Weights of a small image classifier.
Model: arch convnext_v2, norm layernorm.
Rows from block 12 of a small image classifier, named by matrix and row number. Rows with one number belong to one neuron. Each number is 128 + 24 x the weight over its row's rms, rounded and kept within 0 to 255. All counts start at 0.
After each neuron's rows are labels from the 100 images, of 14848, where the neuron reaches its highest value: "responds to" is what is common among them; "lies over" is the class under the peak. Only what is clearly more common there than usual is listed. The data: coloured fractals of 300 iterated function systems on busy backdrops. In brackets: how many of the 100.
# fc1: MLP up (model.blocks.12.mlp.fc1.weight, 960x320), inputs 107-213
# fc2: MLP down (model.blocks.12.mlp.fc2.weight, 320x960, transposed), outputs 107-213

fc1.693 [154 147 124 154 121 126 111 113 161 113 134  97 131 154 102 125 113 100 165 138 141 123 107 173 123 146 132 117  93 127 134 137 121  31 171  86 102 127 157 121 116 106 108 144 108 114 138 152 145 114 107 143 105 115 138 112 112  88 128 169 130 119 116 117 105  92 168 123 119 127 119 127 109 130 126 120 134 153 154  97 146 107 149  91 118 123 134 126 140  97 113  98 130  92 111 210 126  95 121 153 160 135 120 103 110 151 119]
fc2.693 [122 150 152 103 102  77 136 161 110  98 129 125 162 155 105 159 147 130 120 160 144 171 147 163 119 108 161 143  95 133 103 139 135 118 138 161 126 137 107 104 118 126 153 102 121 151 109 125 165 158 131 125 100 160 124 117 160 186  92 150 120 124 150 126 117 128 139 112 156 146 133 157 140  78 113 107 149 182 103  95 135 166 144 141 139 100 113 122 139 157 113 126  92 174 152 154 150 111 142 164 140 143 111 114 105 123 104]
responds to: green (100)
lies over: fractal (34)

fc1.476 [125 140 151  95 144 139 115 118 137 126 122 146 123 135 132 145 116 116 116 116 117 140  49 124 140 125 133 121 135  99 122 129  93 144 153 138 152 160 113 145 129 120 116 117 119 154 128 129 163 139 110 115 132  83 116 140 148 150 139 119  86 129 133 149 100 131 134 126 151  85 128 167 169 125  97 130 132 130 132 147  89 108 133 102 120 159 149 157 141 115 141 125 172 141 153 124 140 107 131 117 115 131 159 112 110 125 162]
fc2.476 [122 137 138  98 164 140 114 188 122 120 107 168  96 135 123 150 157 124  99  74 108  86 127 101  78 119 127 144 121 133 111 128 157 100 146 123 148  74 147 125 131  83 115 109 150 110 137 169 112 137 127 132  96 193 117  87 116 123 147 104 133 107 139 149 111 122 128  93 150 150  98 137 111  88 135 102 152 116 149 108 137 173 137  86 167 153 161 175 108 180 152 149 103 154 120  90 135 108 115 114 136 114  84  94 188 103 113]
responds to: brown (84)
lies over: fractal (25)

fc1.438 [134 109 116 146 109 122 124 129 111 137  83 126 103  98 109 127 119 165 136 124 176 116 113 102 134 116 137  79 113 103 136 155 129 122 128 136  98 136 132 113 110  91 147 109 135 125 153 112 132 126  74 122 119  96 157 176 150 105 136 136 128 111 137 147 150 174 170 131 132 118 104 103 135 138 175  74 120 126 148 130 113 162 139 106  91 152 148 137 111 145 119 173  85 151  97 129 148 130  99 106 148 138 134 135 118 170 128]
fc2.438 [116 124 145 117 115 164 132  96 126 126 137 145 120 117 111 122 138 112 132 100 130 116 149 120 102 108 145  99 182 126  59 126 181 128 146 141 102  90 130 129 116 112 134 135 122 131  85 123 105 103 148  98 163 135 126 123  98 155  90 151 111 131  92 147 161 154  90 120 115 108 113  91 149 104 122 125 134 133 105 104 115 121 178 145 148 127 126 118  97 162 149 144  77 127 101 120 169 161 154 147 158 129 139 123 130 140 128]
responds to: red (91)
lies over: fractal (47)

fc1.553 [155 180  97  81 159 119 146 102 132 125 142  95 170  95 121 109 101 173 229 127 112 158  67  91 116 183 170 115 120 110 151 102 153  96 161 121  93 127 161 127 134 100 115  85 125 118 126 138  94 176 123 130 114 129 128 119 161 116 136 176 145 125 137 129 132 123 150 159  69 107 163 160 124 142 127 136 145 129  90 133 137 129 123 121 120 146 130 116 129 123 160 138 131  95 121 145 118  65 127 113 118  83 114 123  78 135 120]
fc2.553 [130 133 116 116  92 147 156 195 156 143 121 152 127 147 104 156 133 126  93 175 163 132 115 115 153 136 127 139 130 106 120 130 102 156 133  65 135 127 127  94 113 105 111 125 140 127 132 129 136 139 135 108 106 122 129 152 162 113  93 101 118 111  75 146 109 107 140 116 113 131 159 159 139 144 102 115  98 182 121 159 109 103 143 122  90 129 118 149 149 156 145 105 121 144 170 131  98 171 138 150 132 123 111  59 147 136 107]
responds to: green (86)
lies over: fractal (38)

fc1.124 [128 151 133 129 117 103 163 146 136 166 126 100  78 103 153 119  89 139  81 138 126  92  89 124 147 106 117 128 154 117 157 158 102 127 136 137 169 154 162 157 123  93 156 115 140 115  94 110 140 150 111 134 158 135 126 169 124 184 137  98 130 139 121 100 116 153 120 127 157 141 123 122 121  91 115 150 134 124 136 163 142 143 114 139 134 146 122 125 113 155 129 128 118 116  90  88 130 157 120 158 121 140 123  83 158  81 136]
fc2.124 [ 84 147  80 129 101 128 108  85 181 138 139 167 170 127 140  74 101 102 126 130 144 121 118 128 173 115 123 119 123 109 132 169 105 118 150  99 154 112 143 109 163 135 148 119 105 134 137 102 128  62 157 115 140  90 153 141 100 135 133 129 136 170 103 115 168  84 114 135 135 108 108 119 110 172 133 120 176 129  77 130 141 154 122 150 102 101 127 109  94 135 105 135 136 107 138 121 142 103 113 140 142 111 156  98 145 112 145]
responds to: purple (98)
lies over: fractal (38)

fc1.700 [197 164 122 156 142  96 132 131  99 139 114 163 129 104  69 110 129 107 146 150 151 138 105 123 125 121 136 119 135 114 149 114 134  82 138 142 120 124 100 115 182 101  99 198  93  89 150 166  92 125 124 106 114 113 149 165 131 145 120 128 165 101 173 144 106  73 149 133  94  88  94 115 108 117 132 126 155  82 161 141 143 133 118 174 123 124 161 115 132 118 159 125  87 143 112 120 139 184 127 132 162 135 145 128  94 122 134]
fc2.700 [120 128 126  74 153 103 140 109 102 132 154 107 121  91  82  84 116 157 115 129 117 151 133 115 147 122 149  76 125  85 108 114 132 118 120 127 151  94 105 115 104 108 100 119 163 187  98 139 127 126 168 119  96 184 162 135 110  77 117 122 135 161 159 118 142  91 116 139 148  93 107 162 129 122 104 144 143 117 138 139 159  80 143 111 119 138 114 180  92 114 143 110 125 103 126 144 144 135  97 157 108 129 136 136  96 119 112]
responds to: blue (47); purple (26)
lies over: fractal (35)

fc1.172 [103 130 161 134 129 103 106  88 148 135 119 186 175 120  99 137 127 125 112 152 127 106 130 159 135 137 105 131 123 113 128 139 133 103 114 127 117 151 110 118 109 111 131 120 134 109 142 117 120 134 107  85 167 118 131  98 136 116 106 125  83 183 122 102 135 105 170  69  95 138 110  87 117 133 135 127 132  70 144 114 155 133  80 131 123 165  85  91 122 151 148 154 111 155 115 104 119 109 139 119  78  86 121 112 136 166 139]
fc2.172 [117 120 149 107 113 119 134 167 126 122 139 160 155 105  96  78 163 147 106  95 134 153 133 141 139 127 136  90  93 126 137 141  98  96 129 125 106 135 109  85 114 178 145 122 144  97 134 128 163 104 186 121 151 170 118 121 109  83 129 146 136 146 120 111 109 127 129  91 127  93 123 113 140 154 130 141 156 134 103 136 106 108 178 130 155 135 122 113 155 152 141 168 106  99 150 124 134  92 117 175 108 120 131 121 116 131 135]
responds to: black (57)
lies over: fractal (30)

fc1.150 [142 125 142 181 122  97  98 149 106 136 169 118 196 135 109 157 163 113  64 112 122 119 145 152  97 150 114 136 160 110 134 135 143 159 120 149 152 117 128 146 101 114 125 168 125  86  87  64 168 128 124 102 145 105  88 180 153 108 149 156 146 130 126 143 120 154 145 116 146 146 163 117  99 142 156 132 155 158 126  95 129 134 181 100 121 128 146 146 145 142 140  97 141 108 104 177 126 137 173 114 114 123 145 132 113 122  98]
fc2.150 [126 167 123 116 145 106 157 160 146 149 106 102 145 152  96 130 106 133 123 146 108 106 116 115 121 164 144 131 138 119 109 100 125 155 128 156 189 114 127 111 134 118 123 139 122 132 126 146 134 135 124  98 107 118 105 118  81 131 123 150 138 168 115 161 124 145 120 130 150 133 170 129 133 114  86 152 143 158 126 175 147 161  75 130 136 147 122 161 131 131 184 116 116 146 182 183 124 133 130 146 138  97 157 130 125  90 181]
responds to: teal (45); white (35)
lies over: fractal (34)

fc1.397 [120 126 121 188  95 119 116 101 118 138 122  97 107 139  89 146 135 137 165 125 130 111 112 120 130 133 122  67 105  94 131 131 150 112 116 164 104 116 121 142 147 158 175 134 156 134 155 138 113 127 101 106 122 103 126 191 136 157 171  81 132 138 139 119 142 149 179 133 141 160 161 150 101 124 142  83 167 169 151 152 119 107 165  89  70 113 119 121 109 131 140 190 141 131 125 156 109 138 143 102 126  86 149  99 122 143  74]
fc2.397 [ 93 161 141 169 128 114  97  87 110 135 121  81 123 118 140 131 117  83 168  92 100 137 174 169  94  90 115 122  72 190 117  90 112  86 194  98 114 116 127 107 110  92 130 137 130 161 125 112 149 115 145 180  86 151  99 104 125 108 138 158 154 154 133 109 111 121  66 119 107 121 131 147 128 131 107  98 163 154 173 128 144 137 113 140 170 133 111 152 117 131 109  97  71 125 128 145 142 122 122 168 144 129 110 151 143  93 143]
responds to: brown (95)
lies over: fractal (33)

fc1.713 [108 170 171 117 142 137 137 124 126 130  99  80 131 115 122 130 112 153 163 136 127 143  86  63 130 117 141 168 116 138 149  95 108 108 171   0  91 112 108 111 102 133 152 129 117 101 144 143 101 145  96 144 149 149 191 150 110 116 129 103 130 106  93 105 145 107 133 127 132 123 154 152 147 123 121 127 142 134 161 134 129 122 133 134 116 200  83 100 102 111 100 127 130 113 125 119 135 138 130 174 154 128 158 132 103 125 142]
fc2.713 [177 131 144 134 140 125  76 178 177 129 149 179 120 130 118 127 100  89 117 130 184 141 142  92 127  65 150 156 110 111 123 131 112  88  93 126 121 121  93 106 111 117 159 128 173 120 162 119 122 159 104 154 164 133 143 164 148  92 118 120 122  97 145 116  84  71 156 107 148 121 124 136 113 148 137 130 133 134 173 161 113 112 127 146  77 131 156 112 126 126 132 146 148 189 152 144 137 138 115 145 138 135  97 112 127 166 139]
responds to: green (100)
lies over: fractal (37)

fc1.631 [129 114 155 105 127 124 152 120 122 123 110 146 127 120 111 116 135 106 137 146 137  92 119 110 127  92 105 111 130 106 144 111 134 147 149 123 216 111  87 121 151 115 118 147 157 138  93 141 149 110  91 110 162 136  84 142 133 148 153 132 134 134  97 140 135  78 115 123 130 138 124 124 122 110 148  99 147  84 131 105 137  99 124 137 152 103 113 139 117 117 112 147  75 158 113 105  88 112 162 153 126  90  99 158 134 151 150]
fc2.631 [136 138 179 115 152 148 129 124 107  52 131 177  79 119 125 148 103 164 144 109 144 132 114 145 102 128 121 105  91 138 111 161 118 115 125  98 163 110 161 169 145 152 168 151 119 144 122 168 109 115 136 134  79 166 150 114 148 115  98 147 150 170 127 162 121  97 167 137 152 125 109  97 108 133 109 107 158  83 103 143 213 148 118 132 105 112 144 139  53 109 146 180 136  85 157 151 159 149 102 137 167 186 116  94 161  78 124]
responds to: blue (76)
lies over: fractal (31)

fc1.759 [143 120 141 133 101 155 144 105 145 138 123  74 129 133 146 129  81 115 106 132  85 106 112 141 131  93 169 103 122 101 182 122 123 118 160 133 173 149 147  98 131 100 105 109 148 117 133 136 144 173 132 111 152 156 101 147 129 183 113 111 126 108 145 130 146 102 101 109 106 144 155 115 129 108 111 161 128 104 168 130  97 146 137 136 139 194 131 126 135 146 112 174 106 141 167 142 107 104 100 146 107 138 141  94 131 102 135]
fc2.759 [103 156 106 141 102 176  73 115 136 155 139 129 155 137 125 124  97  94 128 136 138 164 136 123 119 137 125 111 111 128 108 106 138 107 154 168  99 172 167  88 142 115 166 134 125 151 124  93 128 115  82 134 114  85 160 160 124 144 118 139 132 146  90 139 110  70 111 128 146 111 140 129 112 119 143 124 162 119  91 110 130 160 142 144 115 168 127 147 140 119 112 139  80 169  91 120 108 130 154 138  79 113 137 128  81 129 148]
responds to: purple (99)
lies over: fractal (29)

fc1.387 [135 143 123 121 128 116 139  94 151 147 106 139 127 140 161 154 148  96  98 144 126 133 151 104 131 158 129 139 113 134 133 145 125 156 110 129  95 102 126 105 104 107 128 149  94 102 166 101 135 116 147 114 145 103 188 209 133 127 141 153 140 121 120 133 117 130 144 105 148 137 127 125 128 180 112 162 140 125  97 115 109 101 128 105 118 102 134  82 205 174 108 106  95 128 143 120 118 111 138 120 149 141 140 127 168 124 141]
fc2.387 [143 146 116  96 112 138 121 112  85 110 119 139  98 141 118  99 108 167 106 150 102 133 105 131 118 134 110 133  81  94  84 160 131  93 153 115 114 135 126 136  96 122  88 125 120 125 183 125 163  63 103 125 157 112 116 143 117 107  95 128 132 139 109 121 156 145  73 138 118 100 104  94 128 108 128 104  86 155  74 110 117 134 115 140 149 109 139  83  85 161 109 129 142 126 150 166 162  93 200 142 139 133 157 128 128  94  77]
responds to: brown (99)
lies over: fractal (33)

fc1.9 [142 136 167 147 162 120  93 110 143 116 132  91 150 166 142 116 100 125 172 138 126 119 156 115 151 133 148 147 113 130 130 144 114 119 115 116 111 125 134 130 137  94  99  91 130 147 113 181 118 122 141 149 162 104 132 105 141 147 135 154 129 150 123 142 105  89 107 142 180  99 131  92 116  97 112 125 131 163 158 150 145 200 130  94 155 164 174 122  92 100 150 125 114 131 124  97  81 174 135 137 100 155 120 127 147 137 110]
fc2.9 [110  93 127 152 117 143  93 127  96 125 140 106 112 134 119 130 102  94 116 208  98  76 130 115 160 124 130 109 105 106 150 145  83 138 146 123 130 116 117 110 137 129 115 138 148 133 121 128 137 158  85 109 102 150 123  92 116 122 129 128 118 165 113 108 115 117 130 148 125 136 133 146 131 163 113 114 117 143 130 145 173 174 177  98 133 128 164 104 135 162 151 142 138 122 136 137 121 152 100  95  43 133  98  79 141 149  98]
responds to: black (100)
lies over: fractal (33)

fc1.20 [151 130 153 120 128 105 100 136 122 119 113 118 140 107 118  94 108 154 156 127 134 107 137 137  85 114 148 145 117 134 130 152 113  87 100 119  91 147 114 116  87  98 131  80 148 113 140 172 159 141 126 115 128 141 110  88 116 100 133 167 130 100 165  95 150 117 126 142 154 109 116 109 141 135 138 116 113 138 165  92 160 157 111 144 127 115 121 112 155 120 107 128 169 139  91 126 160 132 148 133 144  95 139 129 130 109 136]
fc2.20 [121 155 148 157 117 144 121 144  94  96  78 125 113 118 105  60 103 129 173 123 144 181 168 136 116 124 142  99 142 141 103 145 100 143 116 181  86 125 138  47 148  99 127 116 138 153 108 141 123 151 127 127 156  78 153 143 157 144 105 112 129 140 171 126 115 107 116 157 121 158 173 175 136 105 129 158 132 136 141 137  80 107  87 147 119 120 123 128 136 145 118 150 132 112 175 176 118 131 130 124 105  73  96 134 138 102 115]
responds to: green (78)
lies over: fractal (30)

fc1.537 [ 87 144 128 106 161  99 136 107 152 116 151 144 132  89 157 177 131 105  98 111 135  90  99 118 110 104 126  86 127 118 133 134 129 141 164 143 130 155  99 100 121 146 143 115 145 102 145 165 147 157 137  92 122 109 121  25 141 163  68 142 104 106 131 134 145 206 167 121 135 136 107 118 127 120 104 135 142 129 138 110 145 104 102 165 136 112 102 147 111 148 175 130 157 132 120 102 126 133 114 114 180 125 103 121 144 148 119]
fc2.537 [147 166 167 147 136 130 133 130 111 120 138 155 146 135  97 107 130 127 138 116 113 101 124 112 152 117 137 107 126  83 113 119 160  88 148 124 124 146 135 131 146 143 149  87 214 132 115 130 112 161  81  95 138 128 123 165 131 120 112 110 112 115 105 116 112 113 130 108 105 153 170 160 117 142 125 158 123 168 146 149 115 160 172 156 117 123 146 106 156 156 142 108 109 201 157 116  87 161 127 106 151 135 121 176 111 106 129]
responds to: yellow (57); blue (39)
lies over: fractal (30)

fc1.194 [157 146  94 142 112 117 131 112 109 112  74 150 175 131 158 142 103 143 124 133 151 173  79  94 153 113 114  98 143 161 133  92  94  95 114 135 191 134 116  94 154  71 129 133 147 115 131 131 139 124  91  82 133 103 162 151 120 147 123 151 112 138  94 100 133 107 141 169 113 131 133 169 114 139 116 157 141 143 132 104 120  60 120 132 146 162 127 130 146 134 115 154 104 189 142 115 137 148 153 129 168 117 115 139 133 101 145]
fc2.194 [102 156  88 140 195 128 112 123 104 142 176  95 130 142  95 115 145  89 124 146 104  94 164 121 163 118 128 157 114 136 146 145 137 100 125  99 151 103 130  79 115  99 131 141 127 160 141 115 146 118 101 122 121 125 139 134 102 125 100 140  82 161 149 107  69 103 107 146 129 167 113 104 101 102 132 131 132 115  88 126 146  96 118 156  88 118 130  99 129 150 155  97 161 160 111  92 161 123  72 134 173 143 106 123 132 120 173]
responds to: black (54); teal (42)
lies over: fractal (38)

fc1.643 [152 147 125 144 119 131 132 172 125  88 118 118 111 126 107 129 142 104  79 133 142  96 131 110 114 177 176 127 131 146 113 117 146 125 121 120 116  96 131 163 137  94  86 124  61 118 139 109 106 141 143 100 126 142 128 153 129 138 165 182  75 133 122  81 153 139 155 108 113 131  94 121 120 127 140 167 153 150 135 134 138 141 114 138 131 134 127 137 141 118 127 154 122 127 141 125 160  91 137 100  53 157 134 160 131 123 107]
fc2.643 [133 157 125 142  84 159 125 143 111  98 113  91 161 103 107 119 166 101 122 126 127 125 113 138  62  83  82 138 146 122 145 147 149 132 155 125 128 111 126 144 129 153 144 146 122 151 141 147 126 141 149 121  87 140 137 117 109 160  94 123 120 106 107  98 200 119 165 136 146 118 133 130 154 146 127 120  86 139 113 123 155 115 156 101 109 114 124  93 143 139 172 115 129 144 117 121 139 124 125  80 126 109 132 156 123 112 133]
responds to: blue (100)
lies over: fractal (27)

fc1.307 [123 146 132 122 139 149 114 111 125 159 146 143 147 131 145 121 152  76 155 117 145  95 113 147 127  76 163  98 150 147 114 158 117 113 102 125  82 132 101 226 128 174  70 125 141 118 143 150  85 146  90 135 136 148 138  83 136 150 147 134 132 124 129 118 140 143  92 136 153 143 127 117 119  96 108 102 137 146 113  75 144 142 144 147  98 110 129 125 109 140 145 121 133 116 129 160 131 129 112 133 159 108 130 146  97 103 120]
fc2.307 [162 116 108  99 144 116  85 101 105 138 110 175 104 159 121 106 110 116 116 125 147 122 151 132 154  77  88 150 130 181 116 127 156 142 164 110 106 123 105 106 118 126 103 104 171 168 114  61 134 129 115 117 145 151 147 129 105 178 141 147 123 138 117 167 172 145 127 176 109 130 132 149 122 107 154 134 144 129 154 103 105 135 149 115 114 151 119 110 136 118  91  97 122 128 157 120 110 150 113 112 188 128 132 141 170 107 116]
responds to: yellow (100)
lies over: fractal (25)

fc1.705 [156 134 125  98 139 119 128 174 110 109 128 156 103 100  86 125 108 136 101 105 174 128 130 117 171 166 136 129 137 125 135 157  88 128 124 129 129 122 166 201 138 111 116 158 156 120 101 164 127 112 173 136  90 142 145 128 151 107 179 160 121 133 118 107  94 137  80 129 151 169  87 134 123 118 123 115 144 189 123 162 121 103 120 128 112 169 138 125 128 108  97 161 119 121 189 107 108 150 152 110 117 147 147  89 133 134 164]
fc2.705 [110 115 109 170 134 137 150 137 108 181 157 129 147 103 116 109 143 158 133 110 148 118 134  92 126 139 127 138 119 104 168 157 142 133 180 168 106 107 152  94 151 156 181 142 152 107 125 141 142 112 142 146 131 124 122  95 147 165 147 141 112 147 117  87 164  83 100  98 163  98 127  78 163 150 120 194 138 108 130 104 113 131 101 139 159 126 141 171 102 156 142 129 111 149 126 129 133 115 123 116 112 144 143 199 126 153 126]
responds to: red (100)
lies over: fractal (30)

fc1.437 [131 132 164 184 157 121  82  82  96 119 143 108 201 124 107 105 123 108 102 126 141 148  71 102 135  78 123  96 121 133 139 150 143 160  84 156 126 152 107 119 112 130 138 104 146 136 117 122 114 130  76 144 127 152 126 121 122 144  93 122 101  86  93 110 102 117 142 168 161 110 139 152 134 140 125 152 141 149 119 104 154 101  79 154 110 102 172 135 135 138 149 148 125 136 121 104 160 126 150 107 135 118  90 111 126 133 138]
fc2.437 [143 145 153  93 143 129 105  89 118 156  94 137  92 136 119 138 159 142 152  85 117 100 112 120 132 140 141 190  69 118 126 149 186  96  69 107 137 125 134 130 141 122 150 132  93 127 151 140 137 148 145 121 130 140 116 186 164 105 115 132 121 143 143 120 131  97 113  99 153 120 106 137 178 143 112 144 101  79 106 110 153 125 105 155 154 115 104 132 142 125  85 126 144 118  71 107 147  95  94 132 134  68 144 115 119 123 148]
responds to: teal (78)
lies over: fractal (43)

fc1.579 [135 134 136 147 137 125 120 100 148 130 148 138 138 102 139 122 120 144 122 136 107 148 134 115 160  90 142  96 100 131 109 117 136 114  80 124 119 127 140 114  83 120  95 139 128 114  67 131 133 124 113 143 134 182 106 133 127 150 118 104 119 128 143 117 141  81 130 141 145 181 116 127 110  93 143 112 128 153 107  61 143  94  90  90 132 139 138 126 109 116 148 110 124 138 128 107 157 155 132 164 176 144 155  51 148 134  90]
fc2.579 [ 98 121 119 133 133  73 137  61 147 186  84 108  93 141 155 186 127 118 123 106 112 117 108 142 124 112 142 161  38 104 122 113 148 162 102  84 150 119 149 124 120 176 113 150 129 144 104 146 115 125 108 146 117 130  97 151 132 101 118 121  95 141 143  89 136  94 156 107 179 164  98 129  99 169 117 137 108  51 154 127 150 158 159 131 148 103 151 123 110  93 157 176 121 133 129 135 115  89 111 124 132 111 108 157 141 125 110]
responds to: green (38)
lies over: fractal (36)

fc1.486 [137 156 145 116 155 125 139 117 128 155 130 132 145 120 135 115  97 123 141 136 146 106 133 142 143 146 111 102 134  91 159 144 140 107 153 111 168 138 134 110 117 131  83 108  80  95  96 125 104 152 134 134 173 145 148 111 147 167  81  99 147 140 127 121  67 106 122  94 122 111 126 116 125 158 114 157 122  92 104  65 125 116 153  82 133  59 153 161 139 122 141 116 133 126 125 117 150 118 170  80 120 129 121 117 135 120 143]
fc2.486 [156 111 142  88  97 184 103 137  99 152 136 128 127 118 111 153 105 113  96 183  84 140 145 160 147  98 148 150 120 117 189 116 120 110 119 124 104 108 103 129 165 124 133 115 140 118 160 125 140 108  98 140 152 142 126 134 100 110 103 138 118 107 119 141 140 138 104 151 134 128 136 102 127 131 126  98 163 116  95 134 144  89 161 148 131 145 128 117 121 111 186 100 136 155 123 109 136  98 113  91 149  84 105 108 153 147 111]
responds to: black (100)
lies over: fractal (31)

fc1.42 [136 110 129 131 129 115 115  93 107 115 150 133 159 103 128 102 124 134 116 113 123 152 123 155 144 129 121 121 123 150 149 165 117 148 118 122 122 140 135 112 159 138 150 168 142 115 165 149 168 111 104 129 145 147  82 100 125 139 154  61 145 132 100 153 116 128 159  82 141 149 129 131  98 132 106 136  93 128 134 151  99 105  81 127  94 173 127 112  69 152 148 102 163 116 130  87 122 118 142 138 137  98  51 134 122 109 150]
fc2.42 [ 82 111 139 152 141 143 139 157 156 106 123 112 151 133 123 107 130 113  67  98 143 170 124 165 154 108 143 111  87 127 120 123 127 141 137 145  78 105 138 114  99  96 119 144 109 134  77  95 153  86 137 138  84 121 119 127 149 128 121 114 131 146 141 110 185 148 126 120 154 128 166 155 148 109 113 129 146 150 137  98 105 137 119 103 121 119 117 149 115 102  86 149 162 124  84 132  91 118 109 191 136 132 114  55 116 140 123]
responds to: yellow (82)
lies over: fractal (41)

fc1.425 [184  87 120 150 114 117 154 121 178 131 153 116 134 132 127 117 134 114 149 166 115 162 130  78 113 136  85 136 119 130 147 146 122 100 135 136 130 128 104 134 150 142 130 158 181  88 117 130 127  75 100 139 166 111 139 122 164 140 134  34 155 159  78 136 112  87 149 165 144 144 113 112 124 102 121  72 155 152 145 122 157 106 121 127 141 118  97 147 127 125  94 128 132 129 135 181 147  91 163 140 150 134 120 124 130 155 152]
fc2.425 [110 127 171 156 118 169 137 177 119 152 146 132 139 144 131 114 129 137 158 180 102 125 137 141 150 158 141 175  81 189 146 132 126 118 116 174 112 111 140 185 141 116 128  93 119 184 106 137 153 159 142 163 113 141 120 142 136 134 106 134 155 129 118  93 107  89 115 118 147 149 156 145 161  85 111 130 142 141 111  89 137 136 128 131 137 131 147 155 147 119 128 129 124 132  57  86 131 110 131 145 102 151 124  78 148 129 115]
responds to: green (97)
lies over: fractal (40)

fc1.139 [128 111 123 167 125 104 120 132 146 100 133 111 124 159 146 120  95 154 124  84 139 130 109 103 140 129  94 128  80 149 179 168 150 103 100 139 165 109 137 124 149 133  90 110 130 138 139 122 122  85 111 124 132 157 163  87 127 169 123 143 107 128 122 133 139 110 168 151 138 182 101 126 108 102 105 120  86 126 119 155 155 115 143 163 109  77  81 152 136  69 113 131 147 168 147 124 109 145 114 114 174 141 127 118 112 163 125]
fc2.139 [143 120 138 106 112 135 134 110 101  93 166 133  93 141 128 165 137 132 137 131 126 102 125 102 124 144 117 142  45 108 113 190 145 168  80 142 127 104 113 129 109 131 141 104  98 137  72 109 142 119 109 143 150 137 115 116 171 144 150  75 122 141 121  92 132  96  83 136 145 115 118 136 148 151 129 123 147 124 142 106 125 145 108 140 105 138 116 140 130 102  69 131 129 116 150 105 116 146 148 109 166 108  89  89 140 112 103]
responds to: green (79)
lies over: fractal (52)

fc1.664 [110 124 137 137 133 128 124 116  94 132 101  89 151 112 130 136 138 131 144 135  91 174  87 138 126  87 168 152 153 126 158 133 171 151 130  79 116 124 138 141  96 133  77 126 125  97 141  86 163 112 130 132 123 133 130 143 130 182 103  84 112 122 146  90 137 141 131  92  90 172 147  90 112 166 108 123 137 154  65 123 136 132 130 106 117 125 122 125 146 190 165 133  87 134 167 124  74 138 127 168 183 128  94  81 161 123 144]
fc2.664 [149 165  99 120 129 162  96 115 100 146 133 130 118  99 137 112 105 124 103 157 145 128 178 127 113  99  98 135 144 133 122  97 133 153 128 126 144 106 130 114 120 149 181 117 151 154 142 111  85 139 133  98 129 101 141 131  71 148 154 153 121 162 123 134 146 107 116 130 114 139 168 125 151 131 127 155 111 126 106 189 135 151 102 135 124 155 125 128 118 123 119 106 162 163 140 106 146  59 117 150 115 145 155 145 161 192 101]
responds to: purple (77)
lies over: fractal (29)